python train.py --arch="swin" --model="self-supervised image encoder" --dataset="made-up waving flags" --train_examples=195000 --image_size=32 --crop_scale_min=0.2 --horizontal_flip=true --translate=0.12 --color_jitter=0.4 --cutout=0.4 --method="barlow_twins" --norm="rmsnorm" --norm_position="pre" --hidden_act="gelu" --mlp_ratio=3 --head_dim=64 --fused_qkv=false --bias="none" --qk_norm=true --layer_scale_init=0.01 --parallel_block=false --inner_norm=false --moe="expert_choice" --drop_path=0.15 --num_experts=4 --moe_every=2 --expert_mlp_ratio=2 --experts_per_token=2 --shared_expert=false --patch_size=[2, 2] --depths=[5, 5, 5] --widths=[64, 128, 256] --projector_hidden=1024 --projector_out=1024 --projector_hidden_layers=2 --residual_init="none" --optimizer="normuon" --muon_scale="original" --learning_rate=0.019 --momentum=0.9 --nesterov=true --orthogonalizer="newton_schulz_5" --adamw_lr_other_params=0.0025 --max_steps=5100 --batch_size=128 --epochs=3.3 --lr_schedule="linear" --final_lr_fraction=0 --warmup_steps=510 --weight_decay=0.02 --adamw_weight_decay_other_params=0.05
Rows from block 3 of a small self-supervised image encoder, named by matrix and row number. Rows with one number within an expert belong to one neuron, the router's apart. Each number is 500 + 25 x the weight over its row's rms, rounded and kept within 0 to 999. All counts start at 0. Numbers have three digits each.
Before each expert's rows are labels from the 100 images, of 14976, where the router gives the expert most weight on average: "responds to" is what is common among them. Only what is clearly more common there than usual is listed. The data: made-up waving flags. In brackets: how many of the 100.
# router: router (model.blocks.3.mlp.router.weight, 4x64, trained with AdamW), inputs 0-63
# up: expert up (model.blocks.3.mlp.up, 4x128x64), inputs 0-63
# down: expert down (model.blocks.3.mlp.down, 4x64x128, transposed), outputs 0-63

# expert 1
responds to: white (79); grey (48)
router.1:545557478494499496462501484503456521490522502487516462513457470493517440503539535531528488483487497479506550498477544510522513457511488503530474497507510463509473507478482513479464503498521493
up.5:509479457484444505530514476469512481471501473520524519489534492478493487454559497477491504538532513537485559529511525473481502508504474467506513481473499523477506485457499528523478485497526522
down.5:546467501523500487515468452545499488503485462519511513539475483531535514517455504523471497483501483524528483478488490526536488550493543513460513524522518522523527497516468489500493549496521524
up.6:520518465495537486530520493455486492503500475537458506508518527512481503513532518513500491516502512550489515484478480500500509499505456549448541520513542501493526490470539483552509509520486444
down.6:499473562485487527520535508472500499471517516492535544508479456494506538487482502501538506456491513474500498538494542529517489482529561510451486512506485521504488501515502527444514503470487496
up.7:460516527512500479476478521507496502505509521499496490528454526509507525467501468499463498480471559486443523475497545505459504497540508521536524504478509532485492509462557529501522469488472506
down.7:465524521477539512499479514530523495504457540488536499484508480526508506446488500461494462538523506536483492541481488495496528450564537531493497483509474508499472531506503488511501522532524509
up.8:496466518507478553494519534524494499476525513517490488587502473488490524509502490506474481513499517517476527482477488494515545512496536488501489491471444477505483454509447518500487550491499524
down.8:495462511448480442476503519516512526500522492492469477427486534462498556488476515486501498498531497506498490468499514508493492472504516517517513477491502489487492521512544466518458476556502473
up.9:488516538518465530480546530528477527481459486545496546520484499487503529461494538515482485509499470493496511514514535487467506525496521518534458464549492526469509522493492510472517535472485474
down.9:530498477512519496475523495514534499512519503482490478488485534523544468469499490468542506465503473529517464499527479482520469499512476509534511511506512511464488527547519499582539527496499544
up.10:492565514551472522499540479519489504511499523522496520545539493475474520493519519494483510526495515476478527520482503513480478490472524457540497467477487455485493462463486506496461487448494503
down.10:508474496487487540484529532488516531513454489522525521444498554488528506465498521514505528501470499490447467483511500494516487570455520536510502508485494537529502493513512503520512487526464491
up.11:512503512480470514473474546506506496470504466466490502526443551513553510486514473463462514467498519475470503474494527478479517511509514528512536485501510460490457483467505522501496510475485550
down.11:503514497500501483520470493517450509500513489532507518443494435519509476514519487471535500524522497525511572537498481485537497497521530454492490517483506472514455517525456527499491501531490504
up.12:501507539475508468501482485479516485473481520484513494521504493537471493499519485548508539492509528478546481481485467537523527535495497547498524486505479488441515489546500468497447481508453478
down.12:483498455494505534510546502478486448500480470499470511494506504471493493523437477502514496533506512512466514522483510528462466503507499465482481497492433498512507505495535521504532477432523498
up.13:485512530555544514525513456501491479494509446510524526526506511486496545493480432485479537492520560509543511498498507489484534533486471507488493486496452511504510501508503467480493508475476509
down.13:511549482466579528493484484512528506464496499508527507500457514489535503488497489487503514530492505536467512501507520488479507494466435440524519494485464506479493502474451515489481478502479509
up.14:499534486492511473495509537506489499491507525534499515515499480476541459459500520519444482501461503539509508467512473468472483474497425501495488483553501479478492499448479501513524521489465498
down.14:498487516531535482467490503524520482450496497471523491509496524484477514472439432513513465484490502454465501493513549488522496510512530488470504522486498505511512548539521495510465471517503463

# expert 2
responds to: purple (66)
router.2:494497493477537465538457481525523489514492513510526558524490509509517553503491513490507505480524498490527491477480488509531521541551454515472514508486472464543522515501507465483534541524513470
up.5:464488527483520501523503519509526515472484528534474513530559547493464521492554493514512499466500507526512554495476513475532500559508518475492508488481505474489507514535539495517503547514520510
down.5:470519478513476505499494492525511536556534477570509491510488508483531480468478464490514503523495506467490469473509491525456478453504485499512469523523535521534475486478514507547496478490468468
up.6:481512522488521536529476538504470464535522474447493493478506480468517553506492503497486500480515484503459547511524484514480542523483482504563530519484469511473517490487527534528485522518521502
down.6:492444475515485489513509469472523517520532495517506489520514496499515479560551521511538497498502544519506473503513531540503462502512539489478472507486538505474482521456480492509527483470558515
up.7:520487525505533483485481535491553543529477543483553491511545501510495506508484458507509548507479542530512572481483457495519513477506519520508509464498494508509507521509481511484477500476528507
down.7:497509443488537535489510527508487553506522519542497514519467522518482516429510513511505475503486498508509496530471486540451498532493474522498502520483522542491484520470510523475487479528523457
up.8:531467488531533505479498503465511499493496515507490468507497517514432488498506514479534457522536487491526513507494508511467492533542560505500506502552483507517476524443495548501517470529483513
down.8:448481487484499520484481518516477500477477535494464487487494495483507503537504480486445531464477535497465490486502503448538434440475454506507504488505515519482506527473487484488474512496520507
up.9:451496489495525486496531455503509500496495493534500515573523547514574524489499500517474475460527532496503513494501502474513508480493470502461495460507514501502490491527480511470523516478510446
down.9:459488555498456467481461544510501498518533498514508479494511472510470539467515502490495491473493459491492508496514458495562476526508516504564517495478492511506496492550500470535483524504507482
up.10:502472520475507538493536506538527513465437513498529482462501529457541512494506488484496531501483491490498510495450531513545502517498468476521497530518471560528481525514519483486509519480530492
down.10:461532472486482483494507511501505532539478497507503481534495480533469475510549474509515481570525517521493483518441512546489506509495519542497539492487512449519503497489509449492529507487488484
up.11:462470493455500519524493500486525480480533533438485499500532482524523484493502464496463507531513488527513491449541536533486484529532513490512501482502507561482494500496526485472466486476512536
down.11:502496497491495507520518525512505510516492480520490478567486503525506519480483513466506541456541548504509483514560441495476532527507467531514543533521511455499482503491487505516492463492522486
up.12:495522475507482472477515514494545486525512495485509499453469496503516481519518523491507491512516510499512530508446509500527503518548502493489488541585485533551459521498523535464500531492481521
down.12:527534497512475502492530545505495492455523503486487490456496520479502483440497501508506482532489481495502542477470445487534472455478502491529511467526530509487497458530525495501505474475446486
up.13:493474484483511453482549528506567548500524451517503525478466534481535487488519509486493516530513509472488499513516546494479492514542468495518480513521494482515529487500553479516484465490506491
down.13:516517508539507517489484464519498505508511477507488493471491508508454451489532495500493496560517534510503493483484442557509467477502496537515542503535501450482479509513530502451504502531484468
up.14:482499461493480512459510513513468465466570492498495508527455488502491517517503469558525482504474521469458465454453491514521503511496462510513503510511502509480485488516510539524517486486532527
down.14:501508507494471514508525447489532511480498495536459496521506482512516454491482475428506523517523479485522511519478506468501517480519521439517484481494447506459500494466505500487510497462446509

# expert 0
responds to: yellow (72); orange (52); plain field (33)
router.0:548518483530509526518545500496517535473513486494493469458469481489473512476465506501512435523505480458498465507504488472489458470492522459495488500468513529508507489519479538463514493542473520
up.5:460539509513505435552514543512471522497469495460505522488512506473492472470507521494492445525480502471542545523482492499487529485507464486484528496538472474499497478469513464478501511496500502
down.5:477527536489448461489538529482502531487541463507490469440481511529500531532489474494513505471492509515493514475516557526516481479505497488523495491464534490542481477514475533524514481470506501
up.6:473536497502535466546493500484461492481476497505547455521511506465467541503489493529501442571498479528502531526493505472514485511510499504530511514528464532498477481513498532521489474515493501
down.6:489508478510466489469495471501453494498499454487447510451476467476491446521516501513514512502485469492483475485464538522499482462490513501480485478483517468504509496512439450517466489480529504
up.7:504520529497483502504462517489515512511494494487485490518445525476493483492517468496468554476468467517498499483494477496479452459505552433537538474480515507478481483525497517489476458523520519
down.7:521492497493534524530504523498485465515525542524499505470535478470484490469476514488471468471510504501511476496512495479502549485465482504520452461483488539537474514500493458457503570515484493
up.8:514487475527520473488498504481483453486550456488496466511558513509518526526481454506455523520504453470464476487490476494486500516500492482487523488479505543548483476458459497499506504473499510
down.8:487506482517500523476511533497516544477487488504504506487545499474527514479462529460500522542484513500542493535520480513541517523563551545507531506510524477485532491534526512499523480467500517
up.9:490500529494516519489546529552509465506483439515466526495500531532521535510482503500490463507487493482481533498485509461497475509457476489496510491526528586519473512511498491523466511497486498
down.9:514474480515506524511504511451498487462513498508504499514488490475502455493521500495517523556488465491555508493519506519522491531507572524539523544481518473450518502483481462469539494517506505
up.10:526535506538465558469488517488495456515544492493482508513519530462527506505537460509496505488523471502474507475515503499501517512442480484543487470477530522521480493533519514475513455466493500
down.10:509512533464486478457496486493494529470518476527490494483478546502495496487496460486499495461506520501477491453491491475538453533505458454512520501535482536522484537503471523525444487511498470
up.11:496477493506473477496562472523490544513486500490508516527531461492495484499497502492518493512488462495460528512491475503513495445516586495515492482508535507516485483467519511482441496479528529
down.11:468516455488500522538459540510499503493498514459480503476484512504520502507513525499498471463508524515548507468507500512465505484439439510509509513463472489479498525538467466511546485516470498
up.12:492513459509506491547454482508522530516471554509501503530508507484445524486525516536461494497514513525474542477468502485493495525518525514546460517473518477474477445516505511533512509512492506
down.12:471483507482497461487479529494514492502485494482547523511500465470545500490488472514548470520513578540458457506482513474500523504499512508527502527497500532534528466537491472483523516523508493
up.13:530534482558518511511531470459504475488474477508528495463482478532491506472505495451455486471517530528469554468507508523492486507518529487512481472484490511493493455508522502490464485511487455
down.13:538475465487486490518518500480514455495468487524518513538520476506495490487500472472508525487494498517487571487495501467529500521474477498506514445496533491505549456472503501455439521499496484
up.14:479545509543494532467500491515499524493496502509542499512495482519506435472493556470509527481483527539482481523494547478461481546453493530523510499490476486478511537472522507477518511496508490
down.14:479503553502513478545497492532481505463492517500531512517526495441504496505512500540440486495486498477522490511468465475540494518504463480510542481515509535486546506521506504535516532481456512

# expert 3
responds to: teal (100); plain field (33)
router.3:488474534474519474514500476507556568499473520499499462488504495511509500493540472479488536512517504481487517487527486465504539480479536471535543527501536510508509528512518453537483473503466485
up.5:514479525542477498525530527532514489481505505518555471510491501508477536492489509526488471457524481499484534494474533527499456500495501503530539490478480483489489449484475449508473479437490513
down.5:475483494493504509512446521492474503462485592511455468493540499491502472481539537547508511496512501471505481482484518513526526508502541501497493510499532445512496534492515516530496505498517487
up.6:496478503493479535475475499549506486461492486490515499522497492491517491476491527519471532500479521482497486532556450508513450479550484517510515505507460504481492551456545506480483511542485473
down.6:512483507517476530537506554496462552478541491472492477560505485481487530461495508490514478523493521515482525521528453512493480531452541458486490492514500520487488475492475489508475509471485476
up.7:510511473471490500483518508483492498492533527446475467508531460518484521536532497465513472529534462472462511493494468455527477448515504480522554470486505495518518534516495498483498491470533509
down.7:489486562508507497523479454479523477486477523525523487484497578489439483496497451509494501482484489510457495514507473475472535490508492513479467498512467519465494500533453501476506521505498502
up.8:477472475480546482497507474471501501501537478522506482503499496503538502526535504502520494520486488491527537486435527451452482495544511519489511519484495508520521510508554442477497478546514505
down.8:564545514504492531475564532513524505502474520429498509466461519503468521477483504453470493515504492520518498475477490503522511500514502518510491514464478479486478487530501525512510519476463522
up.9:484470536505485496463510490495488492535499531535509521497518509527507534543506486490515517494424490471567527488521482481527480515546516505490531489492541513529489494509544469513480489482515465
down.9:526500484476533497524461544482519456481504481479486528472515474469535509453490492501473507520488499511461494487567530499461514490470520506505526491516477486458525479491476539524498495491446488
up.10:533501457494463460484520493470475526506491520513522495485535516465507509503498487482519492514490444475476454476524517509493475485492477484445491511568495487500479482500525553525463485489461496
down.10:505473502440490496465501504472543496520556524491535488524549512482498471512501479503544554456470530537513478465530473514514501501518512496480493491470461521509518523520528521511488494475505494
up.11:505519558503489526566530493517459518513487512527490502474516492497516508508510502507493506527481522551463517535475484522512473538546440504517480486522517517485504516501524489507475546480517543
down.11:493456455477487482468477512496506460488530487480527554501519489511484477475485478490448489453509511447507459490504501482503521516511514507491469533504452495495519481500496516485525534505532438
up.12:504466500478477489488472512478495478480483478504498532452471493553439461485486507479510490474537511469527502451533512511509503532543521485503536524512492546500492531529516505484500475470498460
down.12:535499491537518526488497521487511554455488489503513489517517508493534461487515520484499507524496509476474512491531514515481535518471530518511517470444496525482565480503480513511477540442461500
up.13:523466469532479527539511484500527485503503541517492492541456523457497508501477501493516500510492511476477467493475496546468534529454523531458505536508476502489488459504543514488460493482535485
down.13:509507492446515487561460543500494526494511470511514491533513486489458488531495493505518502474497475517531541478510514488508540508521505466509439504472495516488505517461525526549525482461493525
up.14:500501518524486518477442470510532491456553500531514468508503508520514493508506515488501473475498507501487488479499480486485490541472533483520481528538482473500485537575509549471510478491496452
down.14:465506453490522528462512507503484484504511533474476488502469494480484503528487538505519502466504563521492512509495484562546477497489473487497529511491509523541516512460477459538486483487529542